config = dict(
    model='multi-label audio tagger',
    dataset='babble in 24 made-up languages, each with its own sounds, syllables and stress or tones, from a formant synthesiser',
    train_examples=39062,
    input='log_mel',
    kernel_size=9,
    num_labels=71,
    lr=0.0077,
    batch_size=128,
    lr_schedule='linear',
)
Rows from block 14 of a small multi-label audio tagger, named by matrix and row number. Rows with one number belong to one channel. Each number is 500 + 25 x the weight over its row's rms, rounded and kept within 0 to 999. All counts start at 0. Numbers have three digits each.
After each channel's rows are labels from the 100 clips, of 14976, where the channel reaches its highest value: "responds to" is what is common among them. Only what is clearly more common there than usual is listed. The data: babble in 24 made-up languages, each with its own sounds, syllables and stress or tones, from a formant synthesiser. In brackets: how many of the 100.
# convs0: first width-9 conv (model.blocks.14.convs.0.weight, 144x144x9, each kernel summed), inputs 0-143
# convs1: second width-9 conv (model.blocks.14.convs.1.weight, 144x144x9, transposed, each kernel summed), outputs 0-143

convs0.96:508484498498523486529489483541489511492496511488481500519502510462516531474501498468515522500499541519547517500487517521429451471488512525471497491526472533487483543465509497544489550520518486520512508491442488459492476483477506504506487429460508502474514495479493477533505498509482489477496480521486541522501493469481487499488512540494443477516465469484503512493479490510505448461494481552449514516509543486479451507489460519457521
convs1.96:498477463492492490478461518481480460499498515516478477475500498473471469485511513509513474502538473460510496496467456478464506487537486485521524498530473466478526520518475534494441476575485490515475505499495528506497496506464487490484539518512478501482496505418447509473495489517472491431459497542491485514508498504497494476533463493465483531483481467510506535499513478511482498494530471501479485479508498482485511493518420516539485
responds to: /ɔ̃/ (78); /ɛ/ (65); /t˭/ (58); /ç/ (56)

convs0.70:514540489480549493500476457509511462470508483488504503501510508493468535508521521470487487510490490474510543472475460504497488508436513500525520515476540538488530497484542476497478486501457526486499539522480502486474527515478501499519515506457497504485523465512494561493535493496460496509480462522487509530489529549514556491511496493476555534490494496471528528468457485469485471470506499427472519507494494527481474529497472466473471
convs1.70:531495455527479535468496509520555485469506509494517498478506474517456511502460480469486516487497502499517504502515494517489497516497522496492480528489489503492470532459527518487511478493438548506543470498494505516517507504512578475486494538496480468483544502551506507507513476488477482530491458478500515508496460498477493471506507454472503509461533506506554516545498467481512510426491502511501455488447515501526493464510440499489508
responds to: /ç/ (57); prosody: no stress (54); /ʌ/ (43); /ɝ/ (36)

convs0.88:514488472520499486526482459475530474494525488513462487538544539472500500477539530470481460462472514484506522511498481492531509481504477487531531506463487504517502511488507526465515487468445529503500482533472510501560481514445546528529510475492481490489499523527505487510524489455479458523493519518495452476479512501498504486514519465486574532505492512525472520465507486504497476486474481496438506498519494526502458468474497457469535
convs1.88:461513500521519503470508484505499513504531511453462549552499457550508486491466546488519505533478529503490501527501493546501521543508518445472464510467490520500514527513512536503522503458479485505508468502446497524492505518498497472530443491503466527463515510564492498483519478481468524483518494493538513503507489493481471488535528475528468491531534529508518503509490558500526551513464458506475502463485517513480492488500522513525489
responds to: prosody: tones (61); /dʒ/ (37); /s/ (30)

convs0.111:494497507512483470504523550497480483504471442526499521474476507529477512484469521516491515491472491527515463483486497516463513505471460493511512476528544475534479496504458440465485502502527485497466484542466505491467511505482505519475512467468516485545527519446459514494464520500494466519493505484481455489539484484513462488479491513502492550475489460497503485481534450538566468484521496516518484511512469494491500502473526535544472
convs1.111:539481514489512458463526459499458492497496543521482484482497539468499486524496502483476460417432501480501500505532453464488506491476509465463504508466493464541538506496484479518468488486503505513512481509491478481504498476487472458516495520483452500491474461472511492526511495524475523473473503500475475478497526496442508505481495468479464471533468497473465475481460484479471500453507485459473494488475512486501506495489456523477523
responds to: /ɔ̃/ (46); /g/ (40); /dʒ/ (40); /ɪ/ (36)

convs0.64:499497461511489476463519535469488498500504469517532462513475522453494477523497495512498530537506468539493517544492488488493431473496493478494476499518478504475497482523474510505470512495519460458489477505484504509505521482500499537504482447493525544524509458573560455503493501480486504475524508504517504474483481481517477480491502548504569502474570523474524485491460491464467515496510499473524479496516532490462490497531499482517493
convs1.64:482511497496497484502465506481526503553516525530493480460504478491518456510531499505547490483465516531501488513503519446500488496476487459474503514470503528512494512568464505468472482475470515489475509522498480461490454514465479484485518516471480470481495482427451493539508498495461544502514489519513478507491474474485479466464469429468463504518471504534467528495501523511492499464511491494510498518454490476517498494547484491465480
responds to: /ə/ (53); /ʃ/ (52); /k/ (52); /u/ (42)

convs0.98:483508492425495476556513508527477498473487475514463473497492467517483499510492504558512493497519453509475485520516553460488532542493502489477459518483495506526486502489539478514499504470447501498488545468489503458494463475485495477485491465512496494500501510496510464464472502491479541518466492513481495532494507475463509495489518529471514488466492517479490510526507509497507499533529514520545446484481503484463527502517561583474494
convs1.98:522520525508494502490496559451496495515542514505531472536500531514517489508513518533521502481495525505472531511509506513497593506492480470504465488503493512482485489468483486469487533548501499535463485509505502491471519523555523507540501498504495537463520487488539447466487513504496474470483525493481527519501512476513511469452499413462482483519555508512466495474485473502514502476488433490501503487492520484516502503494471519506508
responds to: /ɪ/ (99); prosody: no stress (90); /ɛ̃/ (55); /dʒ/ (43)

convs0.97:509515494489515523471530517479484509475513506478533530491456498471459482459538515475467505506492529479553458487460498478484508507458486495492560544524537510497490465495451489484527512469498473475478477482473497532498441520514498494491502488481505498484494500542454465493503516508474510530452503506491483512507521528478446533518496461485501465479489486541518523512563461505444527507495508507511504473483519478459485487521522475530520
convs1.97:531508548464512494475498508492510508484534507492488516495488497512470501524503529561493512587552507535515529492492494528481500531525507502490500496495530544520549456461493505503481493536535501468450511552476488463526554496506466508522450511529480515482456475461539473512503546503484500476510522495509505475495499511517513534477466545508444512471530497530489490488488508525499513519491524499539471511482467489493505504501491482502517
responds to: /ɹ/ (37)

convs0.36:537531515589536536486471475477496515495514514535493473484481526550484509553517489496465497493472488499553518454508522452462469482528504493516492484475466501517465496465487531496492527494539493524473505514489488460493497498476502493508508523502489501494511484490506544496515484491512509473445489501513487506479495459515474512486470428495508479495467520425455502474495526484486492491531490509464512491485471458475490496500533471482511
convs1.36:473515513512518469519448518454492529523534493503500490477484473495467505491503488498480531524528477563509496481517520483488472510511498482474516492587499513530484530552466498505513476491515519480501461479500519492514471524486498504496483501494471502548503505484488481548498515464477551494497498516495489533517534524480490531489477494513540450562447486487477483507463522477478534472536528492542445505496521510499524522470478469486513
responds to: /p/ (64); /aʊ/ (48); /ɛ/ (46); /e/ (43)

convs0.39:478518464503497489502562458523513493504484501463468481532520518476485478494541499550503504474524482474463488523496522485478493486493421501486506487513505481469518511430530530492506498519500494499484503456522481533530473518473479526513449484504498489475487492498545508525492467493479449476514493502543559493482526498463546494524479513525488480512427502489477510498495506492473509448508479507509467469477462526510503510493509460499487
convs1.39:498512514532519499483510501513501460500470495517494498522511441509505530509505509458459440515490481478481536507504515502518478525517545508516520498484485499487535516556505473512463496499503507436513471521485504508537497497493514528489535483494499536520507467474456494480576548525471468486538545507492478475472473502510524473490516511482502507473517519499442482502512489515509494451487506550572525466510520527486495491481511468518462
responds to: /t˭/ (60); /ʌ/ (46); /ɑ̃/ (40); /ɔɪ/ (39)

convs0.61:502517513503566452494489472474496522477494520466513509484527481482511516507508478540474530549517513480467461485492534518522474494464492490492519531512479463460475502501521532481470481485510525497493492515498502532498490449473438474507505483501501512501513472534502532490537470504451436526487476505486518512485508510453515520519499510465506501515526482494500481477494455505517492483467454479507481560506506508445504477497432512474456
convs1.61:468476477467498458508524516523538505537490515511514516502478517511476505454486513466505466446575527491513540522522508477465536497502573489515529521483538506503544514483492446510495523455497501501505523523481481481544550470476491509520536523483515469500447469496505494555474536458476494477487543479480481504511483484496497509513504499487488453507488517529526498495499479497499498547499514506506530468482477508507484464500460510491518
responds to: /t˭/ (54); /ʌ/ (39); /ŋ/ (32)

convs0.12:496466491540573507522470483466500499512492471487502480508482501515502514527482474482510511486500472516503512463495488495536475555520481506526448453521513486530469484485442471476504501487485466455513527485500496513473502519490488488516486530499458490539522489609453493473510475546476487506489489502499492523510487469498546526477494495513478521497552530506531516496517482455513512495514463487502479482501500460476504502511491537471519
convs1.12:460497508480454452513476494520431504480472482475512499508498504488479497496519480515511461473513485522491543509505467475464473493542506531537482511503488508457469490550465524508497488487482498537531486486471485481485484524470530522472511520528497559497505475564514509527476523489513487536499482498476463491539518484463530552528497546517488537515467517511501512509526493487471459476535462532489484467514532508507467504538500521489519
responds to: /ə/ (99); /u/ (89); prosody: stress on last syllables (88); /x/ (67)

convs0.100:486499485450535535498467457532502529488519481509438487492498483453472508511497495490485530459484460487477489500505510490528535520515520542502516442506514513518531516501509465488516493487501515495481511466499501525497517511489561495525481502465496525522516454578513510504474496490483469536513511502478485497477492462468490525492500439499546501490560453464515491500495527490505520472501482498510484481516498508531562545505454491500487
convs1.100:494553494507474490533485530485510479518468519507495487476511523500472509501494515500475483458478475521463519533519494482493482487528514522481501476466514521494496542488453470551484472512500489548537486517530496497481487525560486577504527522481523482483472461480488508523511517483493563534475513474495486474440479481519536492461471473506467523482521495504510533506506494495457516474520498468499523506516518471498439495513465536473528
responds to: /ə/ (95); /f/ (91); prosody: stress on last syllables (91); /u/ (72)

convs0.32:496479525536513483500526461479460471507482531503512617488512495512496489507512496468500495500517469463479484471498513511502510506501515486500541476556510499499481475506497499466457523484461490515508532478495509503492471495515501482507487516493464523518500468538481457471487463494491463472473484553483500480524480493482481501553487493494526475474513501542448545532508518546475482479511522490505502475503463487459511498565493471491514
convs1.32:511502437494537474466520518486480495522535546486509625510528470498491473470466502491508539485513499530478530485519509519502518488551485489487596505501486509494480504507490491495491507489480456515499478520522494527483503518538477486501516508481506514498520510478531458531482492538487482485487471548493491541510488477492496499483497533474465470475490511538472511471510536492487491517509503523484488485489480504484502488468501454512481
responds to: /x/ (100); /a/ (32); /ʎ/ (32)

convs0.41:502488514465510482467439456501535486518501498497508484514504520520464516493506501473465491553484500546489491499495507476535503487495517530534474512513493503549447440509488515518455492429510522450505478534465514501488517488506495505496506480549463466522520461566518498494522453476491483515511463522452462526485491480504489521511499498539501555487533510535488531508536486499514522489516491491524513529499505521477533530514496508511493
convs1.41:526512463484491486506480507497469485528532525479548494519465512535460517467522489482519473529505485500480530485536471455532531480538441513482498510500505508493482494470500502510535494517509515511512502475492501462505484562490475515479488495511470535505453509530460501493508524530500511534541507509503528509527497480511484525559511519476506565498484473487530513457494511553470445512540484535511478531507499520489492534521545543528502
responds to: /ə/ (100); /p˭/ (48); /g/ (38); /u/ (36)

convs0.130:490496470515498507488511458461504509501526474470492540479478475520494485506498511485546424486467460487528490514508525451520538480501500512502500474501505497509503493478513515472476502506483480478467454484507508526532503483477505472523447510506501493512498530540500545447490454482480486495514473548544467522536520470497514508502502515493523489490527491565507515523454485507518513513472439456558465485484483498468530507521464488492517
convs1.130:484456486523479505489501551495503483548515531494505551516482486507560464524464481468499506475463502519544468499521512497531521541523464482494529490482449520472489520564513522510525493473472495509515516457516482476495475486440465525491506485508530542525509474524511477483540501492519507503502496528549495518484493496534513534500498530511502507493457473558494490451501502501510542493507537471536496473477533497480489492515457508505494
responds to: /x/ (99); /oʊ/ (56); /ə/ (48); /u/ (45)

convs0.124:517498517468487524454499456518480476501478509482438533476488509499447558496466500493503466495509495455513468470496528510496554495464487511506521472489497475507486496455532461467486531475490502473504536497511479513498509520486503465481459520503495485490479581498454469471491500482489474486449497472467460492513512520497494516479466487494461523481489489518493485535504523503533513507501453522536508483524467512469535535462519474478492
convs1.124:521520527515516488480480491511503459533468500469513499512498495578469492499500491469518520466553516495493496475525567474470528485494535503497496521519530510488501490468515493505508504494473484504562549521509500465496494475481542463484488501489501598510537505447488486498510509507507474478525494486520488498478483533531458492473511505545521480513479497519462498502525464480456484487506513549435504492498513471489493502520500491478488
responds to: /ç/ (100); /o/ (44); /l/ (26)

convs0.10:507532506474517489455503460524484565439477443475506433477531500521506462469516540495495494502497499538488485509542521516492540507554467499521480539478545514503448497476470476485500488446473489536478518480501493536480514471517511473516493489506491477482497466505494490490461525502498485498499472474467484528491486519528471531501533468507542504518505473530542515522525515518484501482496492511492501459486498510491489550470508535500497
convs1.10:507544526520494512479530472467505515496499509487497547485490499497494518429519511519506495461495549489479461503468526515477522507518468483469477502516519510486490527493513528508504482493484482447500471522515496517448458535506484465489505531468531532465484511495504496500495463533511528513497478482528516461545530469531480439484496525503483516508530512486452475522511506505516474476498512508467532538486512460467541547476442505528465
responds to: /p/ (77); /k˭/ (66); /ʊ/ (40)

convs0.8:482530449503486504511524464460476540545505501490502465504473491482484472485456507545477481486494508505512470489490494509441475483525484464510433486505565506493473508542497493503444539488554470498548491550485478532500486495525476491462515496534461500491513506438497489491479480482509508459506502495481506502525477510506483462472513502505452537514534492465490507474502510547499469477495509458517480494499520489470507481495509476520493
convs1.8:468470526509489502502447509503513510531494461493522519453503449501516484505482498494480482472499510521496470509533493475495483501493463463495485525484469518478528488438474507503461536477434521488498473520508501471539483476456490532523498491527520510481466505405507502490477508497489511461474502540521482494480493471468475466528452499503516504526456515500472474541511519446507483491500488490481481502480512454481500488518458516530480
responds to: prosody: tones (83); /ʊ/ (76); /ʒ/ (66); /aɪ/ (60)

convs0.65:540488509521558519468519453523499470491507485496536466543538519514510483525491485487522533548514464494482466476529469479498505515500516491515543490472493546494466467518507487456537487510441485498500473468520483517511487505493566513486472503521480479506488479508507490515498521506532510502449510449521468456495510458465486509509515463488500502472478491474481507480527487462499489461506465494522465476447487460464467517474500515498513
convs1.65:486515491494444456445500465480548489508507536489484512516465529520510474432490520486477436463481466483493483481491512518541511466501470556499520494506496492510471478545519490453531501487480492498504504496497510532493461477537499485493493492484472544458489493509490520536487497517489522500533521497500515498531532516521476491492551535480499502512508502481483512509504512501518456449468543508583501470485486523491500514501478475523484
responds to: /ʃ/ (60); /k˭/ (50); /w/ (37); /ʊ/ (35)

convs0.55:460550501503496465482492481481484549456500512503477462498487510484479502469476493483525499490504506529520487506526461512476457511524488479474494481473474487475495447428473526524512489457531511476510442512512499501498498493529521484521502489560495564484500469492456509471515489546514531467469515525455514509495497531493505501480452497497535527470536499506514482517459493495489510488479527509507529440517531491503493474537536499475501
convs1.55:505561504551509509514481552476550493523496487512500486513490482457490501473529465493464551557480493514520485466516526481469470507543476460481502481487514525476508495494488497519536548484499514495456500492496515520481462479518528485492476484411500495456495475530481490525476476455499479475492509449508477477507502503522503510539489519493452499495448500479469504496497491478495481483495487496480530472483483492523491540523519533486466
responds to: /p/ (92)

convs0.51:540503505441536481509471489486491502508497519493500467518540490431563510518477482507525520465497507496532514514515524502476524511515497477518451475510492480512509480474442497501474511505461531516472469501475498476511476512511452489526473466516492556510478484497487527494511442512453497510484499500501485506484486496496521555503471507485489499471514501506528499493544518452500495462475471470498460496509533535512449495540500541476551
convs1.51:470443499416483462506494534527496515476488487499494510486469502421526486501500517464495517523514503476493497492519538541519508499535522461503468477502522500475493484478466512486529513457478508465485523501460521486450525501489475494512535520486501457475500483516497493494460459493509512498537498494479468473485480482556521525517506526476455501538488508475501509519490501506490471505477485553496460509534513483533467493493495563509475
responds to: /ɔ̃/ (82); prosody: no stress (72); /ə/ (69); /æ/ (62)

convs0.63:519507513465525490506489457474545483473514518504506513490527578481494514475492508487502497427523487474496503512509515493478498462482522513481488441505521509472497463494485524519552502545528489499515523517480493530530465484492451475534490468461511508460475487495504541467487463492476474485504475556469524488490531473477538535485501488496498517482488487521474504493506459482528469506489501559448484515473477520468476498483505531525495
convs1.63:524475451488514519518475461502492475511491502504457505523515487490514490472481482464488505484479489484531495508518491478508519473474571490529506505542469464505465467478484535510478503519518475509481474508480482490517481512473492488499507503468527478549469478479485505466518485524494436470465508460506504521494449531486506480539487463492483486546531492488522460512449511541499494562456525518552504486515501502481494510466522550460499
responds to: /t˭/ (69); prosody: no stress (64); /ɣ/ (57); /o/ (45)

convs0.13:482514503474505487470517407472541524511491494481508457485499504497466444453509494489463517530494494478506508467515550513518568510477516518470477477508536508476461505471501506502507486460505496509522482446476505511484495499504490521514469495516502505497515464471514484520491528481489479535488467468473486522465551506466522479502480526491505499464522510486522499506543489511488506491491470505522483542477491493455523512461446466447525
convs1.13:492525546511478487500509499505493479504511513492467496485507517493513494532504510553512459546554503508477526484497506463489506508485497495490471474426530491492492512500458486522453484500580508477464504472482505503508491498499464461505499483533522513553510508483539533512470517518531508506520478496495487501464524457530520502522453454505487466480525500480526523524518475506520494500525537449453518461501481497515452460481499493548490
responds to: /ɹ/ (68); /dʒ/ (66); /e/ (35); /aɪ/ (29)

convs0.72:492503509431495481492477485540511521501441513495519482514522518464533511547484497460523440494462449529514469492528499558498527494490471505537534506495470491495452502536526504476543445478477519486508454477511500497471503505463483523486516485501512488481499514535513490478490468519465464534473511524523493493537515472474514502489498536497465478482491496506508539458478515501489488473515499482499507541487501536498485501510471429515496
convs1.72:478535455512525490491482471524508479520431521529451479536491495571498514499530480479510518499488468497486483482507506508491469519510454470518527511546520515514502500500479490493475535515520477538535542474468527486490490491521476489537500490500487504521482533529498482509498542505483479494512429504507499505475544541520485491499519491488499475496471512540512506480468511548534533445475538486509505474545484491481531451481479484528517
responds to: prosody: tones (64); /k˭/ (47); /v/ (43); /ɔɪ/ (41)

convs0.54:494509483459492520539453481487520538494530489484515463474479520481487452499526504548495481479484477466522486556506505498482521484496485531505503541502521514486461489475473507467493491497493466519429472502487504568523496492505445507470492462531514506501525477504486527511455471485464491541487484486508449510478524500508472472529477495494453489496474545492486503507466510506553535469544508511542484515524490520469478537503484491506498
convs1.54:517528518480507466478491509547450491508496476510485507515486511518563463518493484507459470570468545508494498471521483508529490527506465509512524480488513488470480505550521503489499533518496493471506483544520454485515468516526474501473521522510483460474482504464486519461472538516509536467571514497548501468473515517484452515526512525464509449513510515478483492536529502489517495490502500518501531487529492537510497521517485456496477
responds to: /ɔ̃/ (62); /ʎ/ (50); /ɔɪ/ (42); /ǃ/ (40)

convs0.49:481507501494496510495504523502519475536535529532471486488501491456535471508501474455484515487543472506480483499485564462533606515496550508485455478494495485493517525496524514510531469526505497490499511497496481493504471499500447519484473491461452468495491479515453503505448492473482460513489501530490512490513527492472499550500523485521490494474496493472523489470475517447534508476501480542513504512460474514481503542494509505481530
convs1.49:490520490448509491503467498547536525509496464521477510478516550472527515499499529535505500492474493521483517499514493504503516439515466481552515481497482551518531520481493513517467533516540521538506523489472485475519514539471488562504496517544523468524543517544550465507537501521484497488514466471491520516513505488516511474492473489475481484508477504526481526541511500480509465527507526494526491435522554483530513500486469528508502
responds to: /ɪ/ (40); /e/ (34); /q/ (25)

convs0.26:521496500473570533489522482493504510489510477504474522540511457513478490504532493513471451509520527483493499478520565477456598472493499484499499477471476469482509526457488502491502515519517532511508491494515499431527505495486442504530543482512484493481474485554515539472501535498468492471498490544525467486482471490481496489530499481533497526503494491485493521481504493508491489480483455508479509498450501512486483510476485549509483
convs1.26:452527517453500523528545503507508489474541520516500535501479497521487529517503488504481451465536473501494501524477524475460543493495499461544514504441540518470500463469490492509474445509540483528481525509472491483511478521490536487535482513512526497508517497514517498475530468509497506472513511511501534511511533510541453539516500534493522502539516499508477515529507467520520505548501484481477523441552547522507492509486467489519461
responds to: /ɪ/ (92); prosody: no stress (84); /ɛ̃/ (44); /a/ (42)

convs0.71:507538502535495517513509503500510519498495495485471502510486449527475545511485478500519476470512544513503490508487544466496498474486476494463541510465505471502525503532459488473493532472503501495424532504503496498530478479503504498508515483510508518510477467485512463507469505523490506454469486511522440491469533473477509494456478481566478507509497492511549520525444440525507447527496502517482495517483465492496466478502512568518507
convs1.71:530536483477563498490468520495500521502531487496485469499488481460515514503502506500467535527461471504454544507486484515490503489447510491532511503519455464494518467481488523474459514520481469496469463510520513458449542488481505474467496449501497524456489454501513498489512505465490501499477543533489478474486519534480458513500525544498498506511549504479509537463474478502462505532473467497453485513503516486538523462464509497495504
responds to: /ɪ/ (37); /ʒ/ (32); /ð/ (29)

convs0.62:506466494462483514504511467487531499548512519491481496490536536477518537534533502481506517524494488474516513492466446523490521479511489450551464530479467482475500467481532555499490470477518499484488492512481524495525490504469509503537486520545485526493485493518483490460480488441477469528485498522488473523489510541449527502560495456511489509460525470507473515463510496479525499516536502473454492502500446489478503503489477473536474
convs1.62:498495497480483494485506475570528494520518507478494503491505492595512519500490513488502467520492548492499457479524473450503470459488532511481508504471544482513530450506474504514502495542513514532506484506517499480521482450554496522488498475528503523502530507500498503491493492473453469507514492504517482518514492476489520502570495489469506532523433515532520499494488506493470468505492489500545524498469511545477495454483479548532512
responds to: /ə/ (78); /t˭/ (56); /æ/ (53); /aʊ/ (52)

convs0.45:487459509500526511469538469508514496516491490489487501514519510488518497497534501454485471468485492509508528492493424508482425481482488481513559479496498481479535477482481469522534494487463472469506496477513486485523498506491569504556506482474499496498498498466546449513454525498505451482470478465472502495502531504500479543486500469501539497491487528561494540467508510511486482487484467509464515525478493463505513510470481501462493
convs1.45:523509496501504500472539488496516522476518523501469527546521489556509501467501506549501521538521514518475503477470477560516464553520487532517483491504497497509469523487544503498535524494511473488455485511500494511520472520469490443449471490483533519489573515529487483490474509515519502504519490479517505492471471525491507498512511409525520503505536532458522505535507522490529538504485471534483514509540516473491506490492470484492509
responds to: /ɛ̃/ (51); /ʊ/ (50); /k˭/ (42); /b/ (41)

convs0.90:472459448492523507524512501501489486516490504497490486504469499481468504526554510485480532473458526460504502522490470515520504483472508486487528469514510469520485485469522483543482505515533472511498531533506514483492453512519454491507480445493489499503522495481516543523511507506512489470539506454495520468497556474452538514497491470552496493489439491493484488491481507514510479490544467504486451473478504513469463476544471429487501
convs1.90:498510504541499536491506475545499533516490490500481502506514485531497488495501513518497493435530490459502526519501515549526466516443537561532519498505552475506505504487467482531471523501504529488518475542485508524542485453546508498501515514499540497510557504450530523465487535504483460480504491510438506490489461493530476511495453493469534520470481485476490518508518517491496525492501478487550501492490497512502489467506491549532528
responds to: /t˭/ (62); /ç/ (52); /y/ (43); /s/ (31)

convs0.94:487510491456527550497505475449497536469478497481467478454492516436522445499518477464477503496471519499514472440510483500490544519461473523479455480518512512451497529479499486511488504528482493528498483490473513548480505549522474441495505463495491477507545472467526511512480511533481512512550485469525495516538524493480508504516484477526451498463484504509503495476482474487500511470489483511441496519491468504487488512495500512479479
convs1.94:488507504482502537481548493551499486509517511523471496485506508447512505494512472472477449480501489495487511503495519480455496467526498544486491477430530491490508496471483492493488491466557494513508518538497516485525434459539484527516537547502510525532550504484485502446489499523480499503531465479519497526535559509503493491536489520502527495511467507510487480502481448538490509517507511531486491511506490538493464569506495483504484
responds to: /ɔ̃/ (84); /t˭/ (65); /ʌ/ (41)

convs0.53:502531486512493492511506511506460495473501464512527511499462527600466485492490481498509509519460513495473509474490507505481463539466505519508555523511507491488495504502515529510510498514475499459467501500501514491491552524520557522480527522459480477484438477544476477457507476482542478515481493476486484479493475492498479423522520484483476511501543501474527513469487507482516473503497533480480498507508468469493513486505507566509533
convs1.53:443528498472506506518486533474498507486489481523511486499461491458497492484495480496494443490472490500454521475530523502441523467515500462454492495473525492498501433490542474497493512491503507521483492504471507498514498487486477497504440494499524495502508504455499483489518518500455541505469491505532478521522484517551457505479524458513520525530470505487465500498451481476453505451460487526466481512538520513534508492497455468453502
responds to: /ɪ/ (75); prosody: no stress (61); /k˭/ (56); /ɛ̃/ (49)

convs0.118:496474522511507520479449486548509515497512499487495514460463530470486481494477457518495556515509455461527516504490526499496457522467497528504493432492457482506521470490542526482513495549505490465497541471499498433507530501467521501482475526485496495474472533480446529501508479498515522496506501499500524504495492443471467496523506499512482475466560485458517487501524506496519517468487493496531503485491466499487539519481547494490544
convs1.118:471513501524530500549502532477456495505473469504530470460479474490478511520496487485509456500525458460538464539489517487523471531502552473470511472542520483465519481501486477546499513508466494528459506491499503468501457524524491508485525466528533531508436490473465493521478447512446517469517469499474498516477533543496538502501486473482508489506464504493495481460490515535473527470493512501475499485540529502514490494486473511502507
responds to: /ç/ (57); /ɛ/ (47); /ɣ/ (41)

convs0.17:526471472490494528464523466496442496500491444510486521507502475486537524508479518440442444465497458493487503517464489492571507500469513503497497480541478511501508519503506458516502498488484477482469505513483492497513536486516494500486507470491463460489511509582499461497510464492489448518523490523470495497487545522497513539518475489491513526489497484537515489518477471518528494564493479491472505524491490489480483487507460517500458
convs1.17:476508475506484476492515500487472523501491520509505555512485515470436431491496464516474518483462491482512508501472490536475476484461467476505535491464477514495476497513509520478489504521483487501488528496491475442505516521464478504477485478497520515498484473449516474529548503500516467525460515563532496470495474527469479526523526504520548536447517467523468523486519502521517484490524451484450502476494516496472547509515492488487530
responds to: /x/ (100); /u/ (61); prosody: stress on last syllables (49); /oʊ/ (41)

convs0.40:518488477490481471499481461475478469510495527472534438466546519487494513529524487503504472504513491506563481528535536504480500456476493513491492456476492504512475453476511440528513528463463490499461499462502492467500524496488497450495508476486510489501480526483479516510519483505490478485472486503474513528506527503481470498468501515572540489506522516528516481472427461462512505448533479502490492492509479529493488526492492530529491
convs1.40:507469467507528483502496493496524486501535506511439495485508505547484521508500437496492555453523505476469512473499487524548530523477531503465461491543478468515517480514540496535531513517500492492465488523493525484489480498498469519556516497504490509518501485497507497520518470506558510503494484522489519497543506529525455523538530546525485517514494529487464498501487532467530453503475531510504473506493516462500496580514511471502467
responds to: /ʃ/ (72); /ʊ/ (33); /aɪ/ (31)

convs0.110:488472502483491504526469501480476487502513519484524503487537505501541488513487494506525465469504523487593472512516467517489455524483523494497449468515502539504508454497496478500473489487489477475508504462509491488463505487498509494530432489500485495512511475473475460483524473505490444516502496452454502503487517530486521515535499518496546491519480507524478490484513507510512438595470486503493502470464488506479485504511477454490525
convs1.110:469462515538545540478526522505512529518521510509494479533508542521512443540486547509490525509483469506452468506477459494480509509513486495493476462480492484507513479529526560480514493483496504494508477498485507475459489499508465517488503506530524497476449571520538516499489445468506503484475492535528486484520490521522476561479481461512457502523468493496514508524506522454507456498481527468498486483496526499542509492497466524477502
responds to: /oʊ/ (59); /p˭/ (45); /u/ (35); /ɔ/ (33)

convs0.106:471526510541485515504496422474479479494527470488489531520493516443510509482533521461483472512464507466441527512521496501515528496465508516521531498538526515489479492462503517536517489500484499506530511474491513495491509493474483491520474463500467502520486536486450509469520519517466463507518495543530560531496508539475520524494498486475531487446478499500493501464521485469489509482510443475475474520492459512507514543538491470484526
convs1.106:458506481545529467497517485479543518553486488511506533473541515459490521513472477521498513520486488503478539509479487556489524526509543456524511487487488480527519512543536501500492521501560525516465495459484494531529501461518534521495481488468482496523521491529494517509464526474455500504502474522523477488434460469476488509536511491483493493465479491477493542501500519549507479462493536508537505470518520485508462494507508477486538
responds to: /x/ (49)

convs0.38:480500492511495497501442520491471502510494493506502495498522477599488450474489499493478521475484505513511483499476486576481483455506492484501521475518495526474494481500482520507497489510530504510647487504492500513500487470538491507508510471528497463488483478500510460483516495494489466478506490482489474490496498476500493506510498462481505508521528484449471525495511493527465498514538473493539484483480495496488532484513497493470528
convs1.38:531493488497488488482398484478481502490458515492480475466505493429468500495472503477498469499544499484485491509503494487486485483490441495486481507483488477474514485510517502492475496489481487480396528513491499469512497476501499457490499508507492471508488517479519530479487506491474494489475493500460452547485457472510478515486501452512507482510464506519525512545500486507509524509466541487472489527474523498532454445499516510501489
responds to: prosody: tones (100); /ç/ (77); /y/ (76); /k˭/ (66)

convs0.46:531514520513552471522509500533465542494507482478471450459513527510512599501526524474525482498480474524493464471502468490487495464468525515499504461495470506452507515474490475541526509530500475515494470491479484494503490500502462471482464476496488476484522485521486521517484486477568536446534501506480480439492495462481513531476492507495472539489518488490493493512453493470513504473514527526463504485510497506498483516514491487487532
convs1.46:500495471491481507456477473521491526544486451508493514459524497483514528502512469523489533509539519451498487482490516485512496480464551493523518496534528492470444503512531488495505474504480494525537538495454496470478512502506450471514522518505471502459497470480508505497479498501470499518471489502533482589496502509452509453493450498495537468505483503524455527476498490543485531514483491430461495498505495470505497501495469497496510
responds to: /ç/ (91); /ʔ/ (61); prosody: no stress (61); /o/ (51)

convs0.44:500466479518513512461487473491516478516476469507511479489487525517532507474493496501543494523520517494520494479506461503525465530494491509524500484508452477467519529497490469482534469475531495447490475485515512475512507554429517489517514511513483504505510544508510517457546502479443491524502497507502483488527530476471503513500464464494494501457479426488483512460507481466514429514445512492476538523533519506482526530501468486495519
convs1.44:504506496515504462513481469491498515504507478493528500483481489492481517470549503526486471496577492487497511503492526484508470544509523495527477511474505490521500492471518537462510515482486486570529476501497490460503471487517482506479477471490514524512485556532492508512529477503469483540497516475473507469488482497503511560515468458465521498501585545568520493512508487553511518546494501481459505524510514502511501448491517475507513
responds to: /oʊ/ (62); /u/ (59); /x/ (45); /ɣ/ (34)